config.yaml
encoder_arch: "swin"
model: "contrastive image-text model"
dataset: "simulated grey scan slices of phantoms with and without marks"
train_examples: 245000
image_size: 64
crop_scale_min: 1
horizontal_flip: false
translate: 0.06
tokenizer: "word"
vocab_size: 25
loss: "softmax"
embed_dim: 384
encoder_norm: "layernorm"
encoder_norm_position: "sandwich"
encoder_activation: "gelu_tanh"
encoder_mlp_ratio: 2
encoder_head_dim: 32
encoder_fused_qkv: false
encoder_bias: "all"
encoder_qk_norm: false
encoder_layer_scale_init: 0.1
encoder_parallel_block: false
encoder_dropout: 0.1
encoder_inner_norm: false
encoder_moe: "top_k"
encoder_drop_path: 0.1
encoder_num_experts: 16
encoder_moe_every: 2
encoder_expert_mlp_ratio: 0.5
encoder_experts_per_token: 2
encoder_shared_expert: false
encoder_patch_size: [4, 4]
encoder_conv_stem: true
encoder_depths: [3, 6, 6]
encoder_widths: [64, 128, 256]
text_encoder_causal: true
text_encoder_width: 256
text_encoder_layers: 7
text_encoder_norm: "layernorm"
text_encoder_norm_position: "res_post"
text_encoder_activation: "swiglu"
text_encoder_mlp_ratio: 2.67
text_encoder_head_dim: 48
text_encoder_fused_qkv: true
text_encoder_bias: "all"
text_encoder_qk_norm: true
text_encoder_parallel_block: false
text_encoder_dropout: 0.05
text_encoder_inner_norm: true
text_encoder_drop_path: 0.05
text_encoder_positions: "learned"
optimizer: "muon"
muon_scale: "match_rms_adamw"
learning_rate: 0.0021
momentum: 0.95
nesterov: true
orthogonalizer: "polar_express"
adamw_lr_other_params: 0.001
max_steps: 9000
batch_size: 256
epochs: 9.4
lr_schedule: "cosine"
final_lr_fraction: 0
warmup_steps: 450
weight_decay: 0.06
adamw_weight_decay_other_params: 0.01
Rows from expert 7 of block 11 of the image encoder, named by matrix and row number. Rows with one number belong to one neuron. Each number is 500 + 40 x the weight over its row's rms, rounded and kept within 0 to 999. All counts start at 0. Numbers have three digits each. After the name is the row's rms in percent of the matrix's.
# up: expert up (encoder.blocks.11.mlp.up, 16x128x256), inputs 0-255
# down: expert down (encoder.blocks.11.mlp.down, 16x256x128, transposed), outputs 0-255
up.24 097:546461479495527492513449533521495463473425501473481481526474567489538403422484444413455532530510485499499555488540477520523440475488547511481507422478509534442469518482545462475539553519472489503523471489469466490557404531482581530443532545534491488476501447506532515612531567488432536496488512556474501508574460442564471474447533472521603539505493425496542495456537461483506499539563499505534524522510568497511522539516487504519487443521449483536546489536462514534462563586465553531415531469442530554455434500414422433549465545525525558504483532533481521487501414520525495519511498501580521473469519513518494461563541498435454461492454434492523489494558414519556471489494511531413521499553551463499496510417480529508453491530554501484532457442456505561524515457509446
down.24 102:480542454537536477478480538503536548527494458513438481484518475479495560513470505521523463466498454504584560483466495459527534534483515489556447479595405507473516489414496554548522462502541455530460510520497549508516566460525431478543450508506552522497456493598524498489562487581520421494445488465484528494502516527459461487484425546513564543530477496496472525490481516444516500525523516463443526482494532492547508494495472514482500490506477484484536513412539502472423442415522516503486563489508441471516522485566543564575495593505509497542535458461490452462462558416474502454496457531481500538445477483513519532491578443478553507493532545591519506516472557484509455471536499496445571514480402514566449546544596457469564490549438463633546549479555498471498465431489477
up.25 111:464486445461575488578511501491468430533456498439527490520486451558444518436515582478503508471510454520533449541436553454494529530467532524478545548532397459529583467497477477503527497457422521537452504503531492538468446438515446493464529513534555569538481570522526450483535481461482441477499542431575502544471543477453497510562509537526548464481526499553519568554556436496537497482461537564533487469503392502427523560456507491499426491489496536503448485477457541470534447528538545554502449534460530497562524471493534444554516411513519494477528528492527504461492437544560416527506431536466495461465434535546435482469553491543583505513490609471489524462509512479500484519502442543516490492477455491501493545495526505520493492517436497493495537589422530516560486477568512
down.25 108:556551543467471578478550481556430518485518532506532483477555495490510566505540499537503478492497500534524366441486484598498574529477450497471515472468530500421550476495486521505524506496472465481485594462528548491538490519487437494557451545546582449471522467485516470502508457589478552523486528494513604533555544487519506475500508569481528501468477506501490513460477510475489437431427458489480457560487562442556533520571552488514457511388432495513470504485547408522550613465444483500472473494486506454460591498530518553459483501526529487480482518542464515469598507571530480473442523457474522472501558483476488550498510492441495546517495506473497459433406413562509482520489558501432509551523487503515504511471438524518453535485557489444449492527478491465500467496469461
up.26 104:478533509503417487449498489532568504531581464486548444460429476561534465492475551430519551511494486489473485527485463546535444451519484496527482447513483500479512417575525518494544425543589512503539466509411511530442541498486473492532487499456418430606520453503492536502468514459498539446508537517564489488497492463469477561498512492492466519510567488439529491500531488446541513451463449612460500513397561464515530499555538584539509500516580432495523532562505541515491536491527496484506489529470583508511488467507551443477518474509496487461539547523514481512509511557485594432483459424526524489485515534584508490441520486521499506469548521450563489522486535425601476559456535517495513587534462483449482499438403473442493507479488452460482491488459433521545540467505538
down.26 093:502521444478506516454547509473504491378436491517546493450536557431488509453456488592518485557497492483463507421550508504518514501477495524415503564514464423503448551615481443521467505454484516507481519498540539532553447512530493492492489444479513551454484447455547491535487439516446493486505447520498545542493492531452516521516487529495513470486497530547547487547461511528489464499486406458531516557605490569499413534493530524459547550461506585502473546490517510435493580499521455520534520507544470443529556491480446496491477434543521546502510486515437544453478426488499455472463448517449450543440506514543492484485437517510458524521515533546517507561415519526539551429530506428513383452517469544564441394532497512526462544450533529502539486514479540483528443464542522
up.27 098:495463527550504470566521485443559444494533523450459518461544501511452539451532505510523509462615548476569488503502447544461573443525469531463524451553476543488470467530365507488439548482443548541459449449589550500555529533495535535425492504521476581540579515508462498468464464507491474468508460522501497426504461547430557534523546441542428463502480541539519487523502517496466526555485490499484499539508444497453499430545477512508493523489496465509481514524449457510466500480470505548564529471532507495529460506477506410435575520470499570468521484475585544487492413522529438512414526521490452558477530517575512487486455539481479521538554476513527485494435458487405544422501537500493467556488500459418492523511402517524441490504518557501483554430542550502528500486526503
down.27 102:485450471471475535455491437532507436444472483474537500547455482524426468494506484525510475536508483477571476526550497354452443430499520494443513495514581569531531517459460475531540455533505508480556457492505498496382473440482502509490491475495476548549509580491493474583477580506465553453519517463545472496553511481430490514490530520459482503530470505471536584587464468447497510525514535520521488489566534455508463468492442502516402521459532479519490481570518505514500481560472508509527585596537528582540541517450505485425555496472516548548529485512474530475495443466533558486500525515458485522558505503438458504490490510559504543488518477492509425506472532400519481557516439528543462494538443450460561483476631482512428465519487457509540537489542505556553506557498464
up.28 094:509382505598487494561527526529421478524485534518430453481590538535451500446473486452546485498418494459536556515516568460470508478482532449491494496542576458505498451578512604474438535523482496496488490519471485512523519479478517543519581515485506465523470510457530462543483531474514509466529460514493542513473417513542565493510472517463526571466544467503521497460480507487467512561495593456553509502449549514469474526483476490463465509455553538495497537493551595516478518490428542546518462526507479439516458543434417519468493476520441552520536487524505526543524514549448520415535476519473484598489501444500440459543501587513468441529508452503508526561490484544437448486561453511533487511444536470527516497450488483568546498408433557470452521455579499469463483426450521
down.28 096:467538527544505534517511484508575459502535472426503522519518447499495449528535555483442533441554523487464511507503517514519554562599503508526527505448504479521497482410516500511489516490548521460481508543491423479526459537573452487502494557430532438510468506552439530477489513441524576552482478526457439549519523445481505551483501484453484599433473469485461470516449493451488458445541535502529586478443425528551504551536517532579467504498507397422550466451513517535419414481438508503390602493535559495474546529512541527513550496510518479471519506490527455488502478540470577532505469505500557495605506501510481455510496495449537470489459434451517526458493482445584502560532513447516487471407500459502485515491449511504479543454496493509586507522453537512581455504527497
up.29 113:561475501450504466544547521543485481499518433479489566516533526513452480501518560412479507582455518496486465528474439439486468421465488561544471492456481513557498477460488472467484496518525555492474488456451543463443485484483467457442589446430455512475527538555521495472540545472477543521504529468500504537494534486487433482540517485552506535504572510523480542584472552553538448435537587521529519489442433462501542505494477538534357414480559528478491535473519509547469462569515492517503492484469504477566504528530502453488497558550483526391509547473477432504527467574489466518548435509499446494530487551524421556411574470478537549513539522525577524433544496509500524460461511519440510481446558427442512508514509521466481518534565512420488527522495498511495461459540560
down.29 107:509537483515490449487509580409471453481548535524528449564527421535375527608448536486440489468484490546449462506507540502486573537421492471454505541491433473538483525465440452470497561560431530498500520430502567513546454531465395484516476522539479473551560462478497531469563466480489397492465530519535446457480503508559485450446515479522475498538470460505515480544524499478517523539473511499464437561572504546543510464582492530488497489456524569513531506510522490600469460567490492545419474498469460553471570502488478552488496465471517535407529508506561509503469486513486428512462517509524443622473498515509507476520498537507507520535497520510458575503476508568470525516551538502525497504510403503515492489514539558517424496502523504562527470574472525430505507492526489
up.30 106:465505518441513489488579526519535609538527466506488469545506481494511435546516433626570535510462541533543523495523533555497567458450448490518522470494469512503486466504452490462499465482507504427633443490517478467488464443433477560510502537528450448451470528516467529508541565559451473499520509452519533413510504504526487485455529517521519506445541512540509451434496532464480539529499469573487441530480441505539551471491495459448525542518514535555494540455545567481428539413557472510577480494465446472435502477517484542499471467482530570561494543485542527510538421473427539589413542517511500496548455449494478397423544500425512471517485502530443506518498459508467502427508534462571525542524519522525479480489516476461561547525464463516451493435526514490484515524501490
down.30 121:518486622488504439539525449446499496548604505579499468539497525532479445430544504547526512453514501503524462508485546421552486492449530497421464486513424551473539476490453466423490453493490554437506457460526472502445514444419517530446503498487462513459479536490534494523482533522564436466523629463586457467503556511522490514502542564461519540496568559473538457534518506537506448484555546491454495508496434500453511485492504515511544493515548598474477535541454517470548481456516524437472562452529461506554565475419530549591530461531538504511453521443554498446523434528484479508495547500450542413500513466483421492508462479489486521503499435538465530477498409551504489492445519473508543456475470489468487452477467529537554468514509542495537494493568514506516504541411497
up.31 099:570557563545514541470479468549520505535386547498533526493478468512491528550513453499502456504509556504495536550547474554502550478448458532422507467473541431503514458552457534496483492454509519519421500479482408474476540495517497481548555511537511464469564498448474504445434494524530502533516480421504519555445449442503552507504565515445458532497537502484560464480507506480466494524517551490497479503538454514433442460481545441554460439509506500517519485545513456473457513480554404556509430507482445427409452518545518461459527515479512511464451496472465502517578471560481478552567551402503462530558467530448514463549503473544469492544567563456541496579516452439451582497433522486477545484473522458505511548500448527500465436464514513447547552494498467586430480567508510
down.31 105:500477459501538507486456535514468400451615565481489520509514525533452483462439516524508561535494501443511489505544489455509411521462549484580568499465499506436529520450475512528465494496474520463502589496544473503472480524501433502523429472414480483457500533473495477468529524533582460511508515520472561485464471516498475468474474466498502500482519480505447542533496478444490582476523510497508454548492493459555537506485469528461463496457496513464499461481431496479573513488473517392579566465481622482450486519509501539411507440535496523488581508525551500483416549511599462482560500556524654516503520420488458536451463538492540505511405454446517526490471537583504461511554481537511495497523531500438495500503525468441504520511507442555556526543484546464540517471517468
up.32 110:491483516482500472551502515562579506510551528487502537496461535498526436553519445508473469530504547470527570495527554436496461528438539496502433492471482510422499482516517536485500437554468513487512544482469510537496446512527489422517518563589456474557506513414446527462489558478486524506503476583534538418507499493422455459535500414500522483553537443509472475507462489508472468451540442564526548556528498522573481413479514556536429547485526490523518540441527516474498561578526573443547491561474495575474409500531500480466520457416517538455538500472466564506489464453521513464483517485442475471493464449524469548535559496558559454514502495534479527475513495451477527533539504528394463523546508465527407413519455518549447506542573498546496485487525436491565548435495468
down.32 090:550476473477468550494491521464540409543433530488580488451521483507569524449476475505545463524539527555470488466518557523554503496549500473544458516540469491571473541567481506479534473423468493533486477506507490519496469478480584563510514486460515508507480478481549502540431462579522469516524503486510452494474510499512600485544486441496425519504479483493469496443537496465504554468538546493429495509523503443441433526476512501535536510579517496548433436514503466405446505501538478406508499447506502433535524456524455537464504486500447467496473535502499410527427513418418561430513398533527469550582557492514504493526465524480510469548547523560459531483552520502555451445545499459515440447482443553443557419502545537513546531508443549518532512533472535471473518475527607
up.33 087:456472534522512569600525503448504496423507527460546443603516443460512469520491506533553471498400511479563510516489506477513484547519495486498532478503499431548506523492502485504457532481510522514518580481517470461521402443475485504390521523481548442454506594434470461560551605566461486508526461504467571432470571502504500549463469536490492503583515447442558453515505528494428475581486544509506496495531521532497424504493482595498485512579484442584534479508511485497546496511536492482447518554485414472562471468494509505478467466475509517484526528448495541480476525498471441500464446477538505490462468483522502410546507483515554535516499528498407455491504518508516475534547451512489476481451536507422523517493528450536527451445456498529485493408557529480461486394558506
down.33 104:470477523500537514510490455508546591524530463508488515503549564469489460515480463637539468481535572482499517498484560517475457463496561497441553497463507563437545517558497534469480473563490527433517479502530545530424509463502456408479507479597447515499455506562530531511472509496577476436495510512539473498508582436585555366462463527471498541492509503499503511515579472520449484466532373575567489431437484542505443404507440510481549542554528482418500514474450512493534500523506547453549509503522590600439497450535536504488513516476513517501495480528529513489488493457468477535555506488501543508511536457496514470488409519491475528466473471504469547435476530461531500523500488484423455464544445501512533481467488472410513520524497533552527478501464521476527508552489489
up.34 111:516480515518450445475508475547547469514459563483520455485450440486489498412483506508508497548536500542528467503472419555519471466459505425512480471444497430548511552574439445527513535470529544488508493500490551477455477412507512470523548498444458471605573400452466552513398522462431595400489501485522539485544542473502461461512486516467421515568488515496533491522506503612525481468443469581486487505474537473515509484538480486511547517506508457538478540546523569523456462511514479586500551527423505456500525550510521461433528505571529548509381438504510471536565473514499523534491478430534543559518522525484505521490508515500452558523490488517530444510495445503433516521505541459504547559538527507485552493475506496596495474471477478470489510501571457518517473448445567
down.34 124:456455437434507480565521462456526485522579512503473485506559557522455463422473542484532500485492488486470508495551519482486443521506546538485447583562468581482495479531509539481487496495482524454471490486508496498519535548517485517488487530527476598426480576571528476518489442524495460538533544483465472519476461511543454521484482563589518471482510491491443488504497467506490507487548515450533511523556549488463510482527506455440501471492530550509509434587451428490526495484447475468514505570561520503575521473503431502471497494455437459472644503524482501441453496468430480447518584520466530393522429547481504431487525477513490501510460524518544536502444536444524493486552506553470451509579533526524488510475537478503455527497537571610464512560500522448442430424512388
up.35 122:494441531509486557504457554485426496416464421467482554448501572486454525473542528516489455445561474565473509548485596508504552520486486492504538485458526489480475517492394469506528528541560497512565449524512519530503542501498512547474524507561472526482432526509526561519394499554555495483457457470542460510515493500486487528504445469493566490456554472486481520472503542545544574545517571484456428460485525488523489524446540454471498527531433458482500401455591555516544529504432567470462518526521569505416496441505540504477464501558523518561430474471446505550543515501463469510524496443523479522525499463485501535508487455479502446418460426464516481499511459559458515534435502468509391526450481540453503523541539489507593514536582513479577496433526505510553486535539529
down.35 097:461482479481506491504460533538574393630482566497518501494560464574486502531443525559512512552457503467511489538536530433537420542413580537493461535573542440525513468552553494519491512480506466463487472438538412483450547602476537512501482459475505483487526480435473479505521419511464481526553497507527527457470491541447551482495531427499441492517530535481476507462487534445480459519444436528513547468491510512430569519499458524497531526390537461499458522529408507428590513493549513549515497496545472526567454492442516548487502502517465531480494503494541478576434534565478502506535491547487536513417527532558554518461509472538493449480535533478509535588478513516443479548547464488456540441550510520544465465526530532494517512462508502528461489469519532458431506520503576
up.36 079:478432502464503534535547485459539492494536443518516576492490459461557529545474548559508390519466518503451509467454477470512496500529550489542500551424496485504538566494520488489511574590382505508476504465479531493524524486525520531489506453471530431502607508485476555457462527604481533571499529554447419510525471475584406533471483519556454465453467470505442590454435503528492465535464480540564523495519580459510537531554482529509450431481503469462452478561510509500438539502514505511434489476473481541494518533494506496538446484497570574510486466554481586521512482485530447480497527520510513546541492417514504484526449547479499512537472514470446492427465548516497532580448462424477518533496449423503520474503478513521483518442497504432604488482469470448546553518518517
down.36 095:444466501542404503457477511468414546475417490510530465493577547518482506487563501423466507483451520482449494501496540502526490550500413497465554454538430569479530495557509536527529497503538528491483500489518489560480505503456511424541518527436560516491496523584575479524472471438495385566437508442463499512519570545471537502562496488386501533469487562495484537517586473514453497523578519490570503469543452513558514552464573487465544562504464492545509481419505483496571482469485513445457502477492451463533520401577526574473446515448484519527484489532512499472403508503501513498452476472555503460552431549533443559472476479530514492516482462488488536507534498450525495464519458544501490573525509531527499536577557535488537491556556495488451548551501484539491540523530459
up.37 102:436458504537468594566502552533495503557489449458469485515531499419453495499493453446579404516503455473464550501446512612505568529443524512472477411485485478518473595473512468480510426484468550508534527491566570560533516498533494561474429472480498465410499426555601568462553484514541479506450480481481564502497538586516524538545523474515480481439443473560518538514477498504477492504558469477520523502506503535496457442487509559467543478505506507447523456507546427495566526500508488474474482506530500476570474537569426537483556487456522492397496498557458484503485532494450504490494524517507532499486450479533535484545471458527479504546500521506548526362487513499509450482528468471486519520524457499465473465571498558468511511480499530452499465499445518475623574508520471
down.37 105:542452613515451574496504477507525469426482469551563479505433563540495475536504466533535467500473474449523496596489482491554569498545467443439561485574476488559514452518521526558506446582494513451547592500452499502456521469507508522391506494454485534512489570527539489459480480441479462465478534451538400526538522508498474458441493492486510554519468565503550467542544537504580449470450582526490531497472497507530488528489489478539567425507555478508462513562495551487479554492501498478511508424509441488467531470457532466496464469530546529417553568547506481545532513523452512523479546521523536484478525486517501464429552570535462453486524490524440435448474572477440491530427516456460426465499445494441531529492466549461458473508577485448541470502464495484563521485521523
up.38 101:491427463469538507487498561515512498579515455520465487534568525487454530472524506530470443469524443514554496356462515492503489520441491597414456487446550496461482469489540453512538522574468489566536491543533503522548513540526442494462491573486476481437489560447550494622444486524433459517451488526531509418455458507521532442508513460453549518474540519478453543556502537429537496490512512522517485499585486472542525531472489527526605538495443535491562481518448574483434514473500480480489450452572461435491501525474455539523524498460481402480499459447518532455511505471567474501460576480442515527413474481517519513540492516463562511562496509502455557482517529596509489488577482520495525543518467513565487487502562496454577518527535514518500482486470446462538519490499465
down.38 099:481560505532529465485455474559492562443486494471507504470488441518572512512552505447505487536518426548510515502529493492531574521481442489564524506496448510505514463461498542449517527472536472562504558514480450583398530477509539478521537482491523427496540540516543525511540520419524569549438522481545491484573551490491402497559495464528448509493476448504478436479505446541549452550532405460508531470487523470556451522515546483466533491552590380458581499492625507510536454557484484442519484536462509494570529468595544455465453497517500483528510513506544459559487497458453530472559502452566539522527527518453500508534496462481481438452495468526487408478561470433478545543511501496480498485487442526480526484535504499592492483481481422474493484508456472467567554483465455
up.39 120:439502549514504478492552503509507557446520492481519463527460496505561477483528464585540572544426522506545480537486512476512469462501448461501490507580479575457449500444449525492494567535468497378501473603555512494467463486434391547473485558466491465502497481500555483501520565518522492387499540519462420461544495405516482503507515500514503515537448518560534453486462471552533483536495508510477472499455489515611477483460515510540471500484514489563512522487522460471542474449436566470544470525506504480542567516493528509496488540603496534552495561551478503470469452503521472526472506534490510503552512470480508477475519487427541540478530520586411463469456461520550501521396478493505563477495513407526477492450562465574539541498417471549471488450496532528487547463419512
down.39 131:442496531488449440484482497428577595597534447522567505489515508484496440573415512527518487511484513602477472555545529463509476436485492520556497558446527467460515465507476504335505487583486485473544483474540496471466489506405451508487520495441483513481542475427532521488482551500551479429530552526539497450469504517513425408473526560524554490527559453510552485450540468521475461510499501505542427478417483487477543441474526507529489555517518566475479539493499510475479541494473503555528468486537544468548518463461510530484507541503500530502544495554518478515522520523478507493504609533483520446488534478477503477439468549439470512543441428531500600495533467493503488551389498491554549530471513452479525463472502507496570533555451588532504547471495477486469522516515479
up.40 103:548562494551582444472547511461456533484505496467519509549508502479544509508461451496544402507464500537515423523447456531540449467533450441547491515441470397500441424525504420475484521472479478481584504540532544477530504477461484501487514557496433486480516467466477470451472512452479499500447466489473469568449498473532505480528471473448515485568407483583518465502519498593550504479493530500485501496476507547507507448500455494558490520516492549538487503468517604499481529503562465418552529458509512520547485559517491497525462488524509485552477458428560508519545519508451520521541444481553563478530501576558508537461445559457490576476506394494545568521520491548502526501503536448484533565513447542497568487479451497559518523443562490468499469568415529528539505549460618
down.40 095:548542456493476489537478424504495490383608583494490469523527502485494506526537579473487521528502506508457529491527526438402523496492528554457510530512587626475486514437498498522528523502556514502471497528435556546539539543532481599440468513483573497456522499481507533491525442513528541513574421496542514475491454566436499526456472503485535486489564505441423550586429541494479415533531450474534552538490502490472453485514493535546494510455471543499495527572488461426506520481505478535473506511486458470549471491472495533539560426521547481473469557506434521481484462480481439493453492517433468488476467510443425480477567457512508494549504502507490533516437559424486516593516493478475497469442546554488464519575478536442543501463456558545507459444469500470482488489461451
up.41 103:485506507517575467499483553571390503520547532487416504529537504530452462435518553524540606452499464513496494481522492450404543484451460518547480486506513502512517550484483487508487461477458559436469507527587499478533492460478496483536483509435574510448503498485435537461515566438554484562506551464474510519499499549573593470463509492520494536550555518538520510544525505419519472485521531513428519527464533546463509526503434507455413519496508539456479452490490580562509551567419545576507428479422515575408496461509467440544458502487496493551492504543527513510486532452520495532589514532482472465487466487426518525525521507467538460513491502459501525468494446560475525441461504458504497549474447496493518517576507462477477489573481461550533520529442462517372497483462530
down.41 107:507514532513530446453495492552505466483490474517519538462554532584456496517501448472498525502537540492574480510485535462501539492527494484424541450506520470526485388457519527520530553435541495462458523543476442431541568482446479525575520528476487457496528545509487481493467483562494534509454442457428498484503466491566554505514500399499508528497487489528509522484496436467555495456567473536518496530512487527431485514470545478552370490525552342462500533446523442506468506409437501510496419508486507465394445504493462538488446508497534456494485557521510570555436490522512524490557509558525658488500496527476465532484469503508502535523486478451439546570525465559537514478487512511542519476462545513523465465456515467538453506557460540521514463460489490532465549505488576
up.42 107:537449484483470506536505489543551394525547565423477492429526472504437525524464529407519497475471477482505488448462440494498479554470526525479579575491501485559493495494507455524569572503566497461517489482426476554465587462596506516476509478503468480449505566490584482482453499504513473536490557521464497405514478553545495436501457561534526491460545491596473509526557542512539498502487488503464506465475460532471473545478465473511460507434484452535520534508498545492462468449520507486555543518541536564514469510441482502454510512461528503490542492548488482464486471552529497525509420448515433476465478562521439563491499459481455494465496544420549574495512522570423525478490492560452451446512444491535387544510512499474542495461624453470510508527521500593526511516565526
down.42 117:540535509472473477479523588416532494519649513536528470501549479476450480536501475467446489477527456527478517526536479532479564520469498573515499463434527461484529563427469497485530485509502475523499494436446520470455499522479529491545545485525521500529573460501446486453497495607539436483501525501506488476477528523463512467522501466516514533453467485529515491486490490448512489537478537426509430421523454518476468553534559492560472535411481602468552502476495465556499434512510491653452531436540494516476559578472483457486516435505545552411520442508457436524515448518525522580523451550462433508538501459485517535479481508607426503576457447454461514481522473491541517520535505541522564548471516517456501532467425476491486502488574501499471513518477485493471542491491431
up.43 088:472525512490537497507462502524488478489542524563464475476441475468494477458492561497509439470464535440444549526557502534467533455464489479579485493493576512475517518453506504584389549570548502508497487448502525505500507539490571530499461528466509450501490422469476502526465511399446490520562532506523515475483544500428483556467482435449503517552505514481494546502482495515544461544468410485476503495429537446491526497527488528512516434517524460496566477467467518560477468538518573495495519475469494469525588624493499429534462503513531576458495501478566488459504525516533525537526523555531481448519519566481489509485525452492452553475604609518492535545501502522501472519453500495439615479492511446425410461468476489553452527487421480442549548471584582530550485461497502
down.43 093:528546517469503594520477537447550523537409481530556550480533561522419501495448483523528446468518476509542463505513489484524475513522501461446467533516423454438432483513528470473499453447503528542514473483496535466530454358501480493423479526603540552484460526497501502481466486654522405520459510480507508514475477468570520500534470595557469510509578551511488545538484508481504619526504615519484444506516507518555510470509549463472455550505467539536492495477468486512564488428522498502485518582519534508523476478571534547471463495485488450546594501491411497484490537503551439499510516477477470502445499512485457485488506590487496533539422483506538453454489527538455575466464471459482483505501465462468483551501509502513527480460519537557436459506471498462507520453494489
up.44 100:614479525525521457522548529514558468527574510520525491425517530462459499455441529498426482520436500533537482529419457454407467515495493521493527543476491412484499486537477478522577528574487463528536501554452524506471534531528525504484556488382442510472509510452539472439511512467441492472495520521461544464532496573504384465517477510491517490494472476608511464537481496522510490506506513483511472430463499528463554510528447515500504481453503444525554538488501532539496517583507484564516570510500503540428491494429465472522502546507580593453485392550597517464515547584559489496504505468535464563521482495526466543477502527494458568508472514478565500513494467529513555428471511480451510481500525482467472539475505487464541462467601482474495493549470538490399453429491480
down.44 125:493516592521438479524480493521512487555575456543517478483516512501443491545493544424484494469484481519452515493499522554455470486480507486493479484529553511521513531539483482357462503580548478500528553522482514473579529592487511448493508524519417518446442504447510536490476552464554380520522469549531502473504432504487470481519508475511547480460482475526489420536468460442508512509560512491557452468438455480437517482424562487407457481549476518486546442464485531457510521570487507545508554483533518569488543493520471540490466501472541483477578492477482512532471516532506537509549546463465497476533511532575487513533435457504436486505361462498486529619536539496448555504528491553491405472481481486423499445497446545520543481504495554505543539484510530511546549589507452
up.45 099:515373458433484527500477461547566555503526538492530528499528522515458461412486502565515514509509625489505466545584475466493523514571542400502565527482533480484508488506520515443509556573473470522586478493467511515504492544485444529492482525498464476480551548479528512469474580521448537457467443537505482502487498454510548473481407485513555477517466485524538511530486491511486480510505484456539492497543553510524500508541466526486484500481436500522523441505462485476595541459521549521436488564482471457465535542502520508461521487527584515479557501563525498510447422515516442480523581438499474506529472505494482555568452558532522439494473506545502468410490425491537502549495431506464526516478520459496431470523489507520447533394451520473607453481484435419563584494464456
down.45 100:466504553535452492433519594521523504564471459494492553542478491531480493578457491466490481517497337545389565459499484442548506475512529518541475534510535507449471503494487534488505499473535419551498463561504528523462494542434548587513492532460514513476525529526526405559467532506449480512511506458484487451490495529395527553511547507524458520486480550479477545521507467529503498543576437555458584460393486460544560494480496518471479514487519475447479461524477492471509512537392506519529434506526548561518544470554534462475545540564468504523501483503510502461452537497616508556486556538446495442527517446473531444486492456452511523504586514532441473495515479486551515525476504499402422463460510461523526536441522482493505500537511531562465465476501499550510541513458495
up.46 097:493482461500521624552500495535468536513465552432483564552525585480528521500464526488543519466467547444485510502512552488545508518498482474437459448533443508367462514512518551513530505548527445453492501468454469572534518533484494504486529478497522461408578505534519494517545491521544522528516453477468507481542481496489424533558510468565525487465579446505529468374473489493514523540528495459477477503508492511532494486473509540478513461505509490539563524439541499438590550477467580439410477422502504487488576529484509468535495500571457471551488506554521516572512503554465502466493554490515538480497482483555439480478464550504452496413428494458393487468430510538567502501508553472467526479550519524477448499434431501532503573473460454510422517548514529489500510525503412
down.46 099:426456528512504489468499469516458482460531517512513538537484492525543408475524523515489550526459557519511502531493480478557490538485465478511490527596505483509504501452508514444507558475514458544450638432521531482535431481490459443430488541484485483523510511506475570433521527539508501485439482509514543466463505472460505515524435612523554468469582460440483568534540470531443508453531495552498465479536466475493480458474435571456497549508536486540440533483563528485487425491500463513520516512490428474486481473474404495495522490550557509494500554509500508523400455428470477492512595572525581468508510495482565515400488454555479524556502530453520493490484503511429495581543535483547561448531476520567458489483461491460526537486491488434580482535604505490518461464447563
up.47 095:461459516535504424473561493462548527460560535489480465521436563487544366443518473544486472489498493514476480459473509537469506507492533435539440513508494477437515481454407496475468550507500478512548408527478503489534479463487473517455469557415420490579494566495501462469491551561533493496520554471520475487476509496538590454506507551476416548407502523534506483534572451468484483445497529521562554497496478531525492541490497526503567502524457475462456572491541493534549532612456514544541478469484566546535531429531489485518472435506481519491449539503509549586517477527570495528454581479447447473522480460544498516472460511504385578514454474490439496507520481551539450470528528457473448532453550536535541478481524461535515463572507539532509492500529506438555518456472473
down.47 096:443542416476472458479502502485540566503469455478495475459459594523563494532472489508510547493472489548520647445420490462481511509453466456504515521490488485533518465523495517451485417476551504493494486509549506485557519597521538516507558442465478569484487497508506499463405469448482543460478526560509494462455566545552427522507433588484520532537536494505487432505424489512513469516511535547483409525462521521489477531457557462466547479494544593532470514420456485452575489452519448448508494608502492504534453510495537513526505599542467470506626446492481454526511481498433471486468511513510456477513463540478573482537526496517468533432510469517510449489461525446534514438441500516516547452596501489504537481487555519470523528501450532544506576462539527498484527485500497
up.48 128:506500566502462533453456505584518444496455514452583495471538520531454498476520487523485472473505491436500521583388465484580487508520518474444451545507500518513512366527571479481472480490568492452480483525522516472452536470534463479506415500490478454536538554526491512458491419599574492528499454520494478508436403467589517489529418469534498491549473483524487483542511468443537552497516546493543533495539513541460448465466509501512630549463522446499479538423526522435521504420513463545529447542545470504511502532474472555522490442416518460478557544465509515496493515535494446494469472489528550532491518564464447471487518530595526450527466535506514582522544518443474492520598490534503513451510507449499450505507444501481502458509551545546528495544533433450502524503494490
down.48 108:500472461533558643492574456443538535536536520536370497470495399456596512540467487533514500540489524519503446443604447569477443495469422498559507499443462474481539519488453507498467493512522536552495541491502463540474505584562511474497557448527539488454513429463481515488557482430458598485530484508588515458520538499422472516528477547491451502526511524482543484446455479527487406524498490448502514529486521450466510480557475512519498533507519463469505513562530474571437451517482496483491501481506519536541529501554482536538532508481515518472414535477464509521556477523522520458544554484477491469557561469527528454501451525452507464500461459533553452516476524584508480539462569484503427516528521496541535545512530442477508468434508500454442459434483439537473437523539505
up.49 124:460529456528457527504528523542577494563475448497492544472482546484489487506511512501525483475498528482472474530460517454463536486505464573513560508446457554432532427454547430441478458496534525510492587520498489466442432430527377493521455552443504488502489511495527455475494527538571460474514489543472543507471556487440527430483509473588449472439564496546426527506490489459470559475576502502595570534481502479544521481494514481439490544458466521466512472511425513478582514498511504475490490494580503474579559491582469546529424447453530542467524502506492536435483477484484484467535416531515569423513453446561448545527476572525479469508431478444465511585509551471538470508576511560461487469471513511516526485481548543513529499527575515531537473524483568488505480529534439
down.49 113:493418488474527529477527512562447534392479533504513493493511363498568550564490481526426487507478459485526488482602479593554464491512508518533504593555481473552523566522482520547525500448503511527509436418527451511516527497531544468508559455493547521503492528490510523513589462472457616484509459475518498504512453482453493539517540559465482516543466526476532485455468544508471469494436509519428518537509523539436487459478440519557510525505544469511492526540499438545519520487564480534550520444474389515455430464432503427507510500515505482501452480504511492539554520495498486499517576458470458578504505505427576510511541444476522509494550541533492473519458498588422520517486549463523482549530513565513500529508422473492479474510481459409440504427471445513503443492468551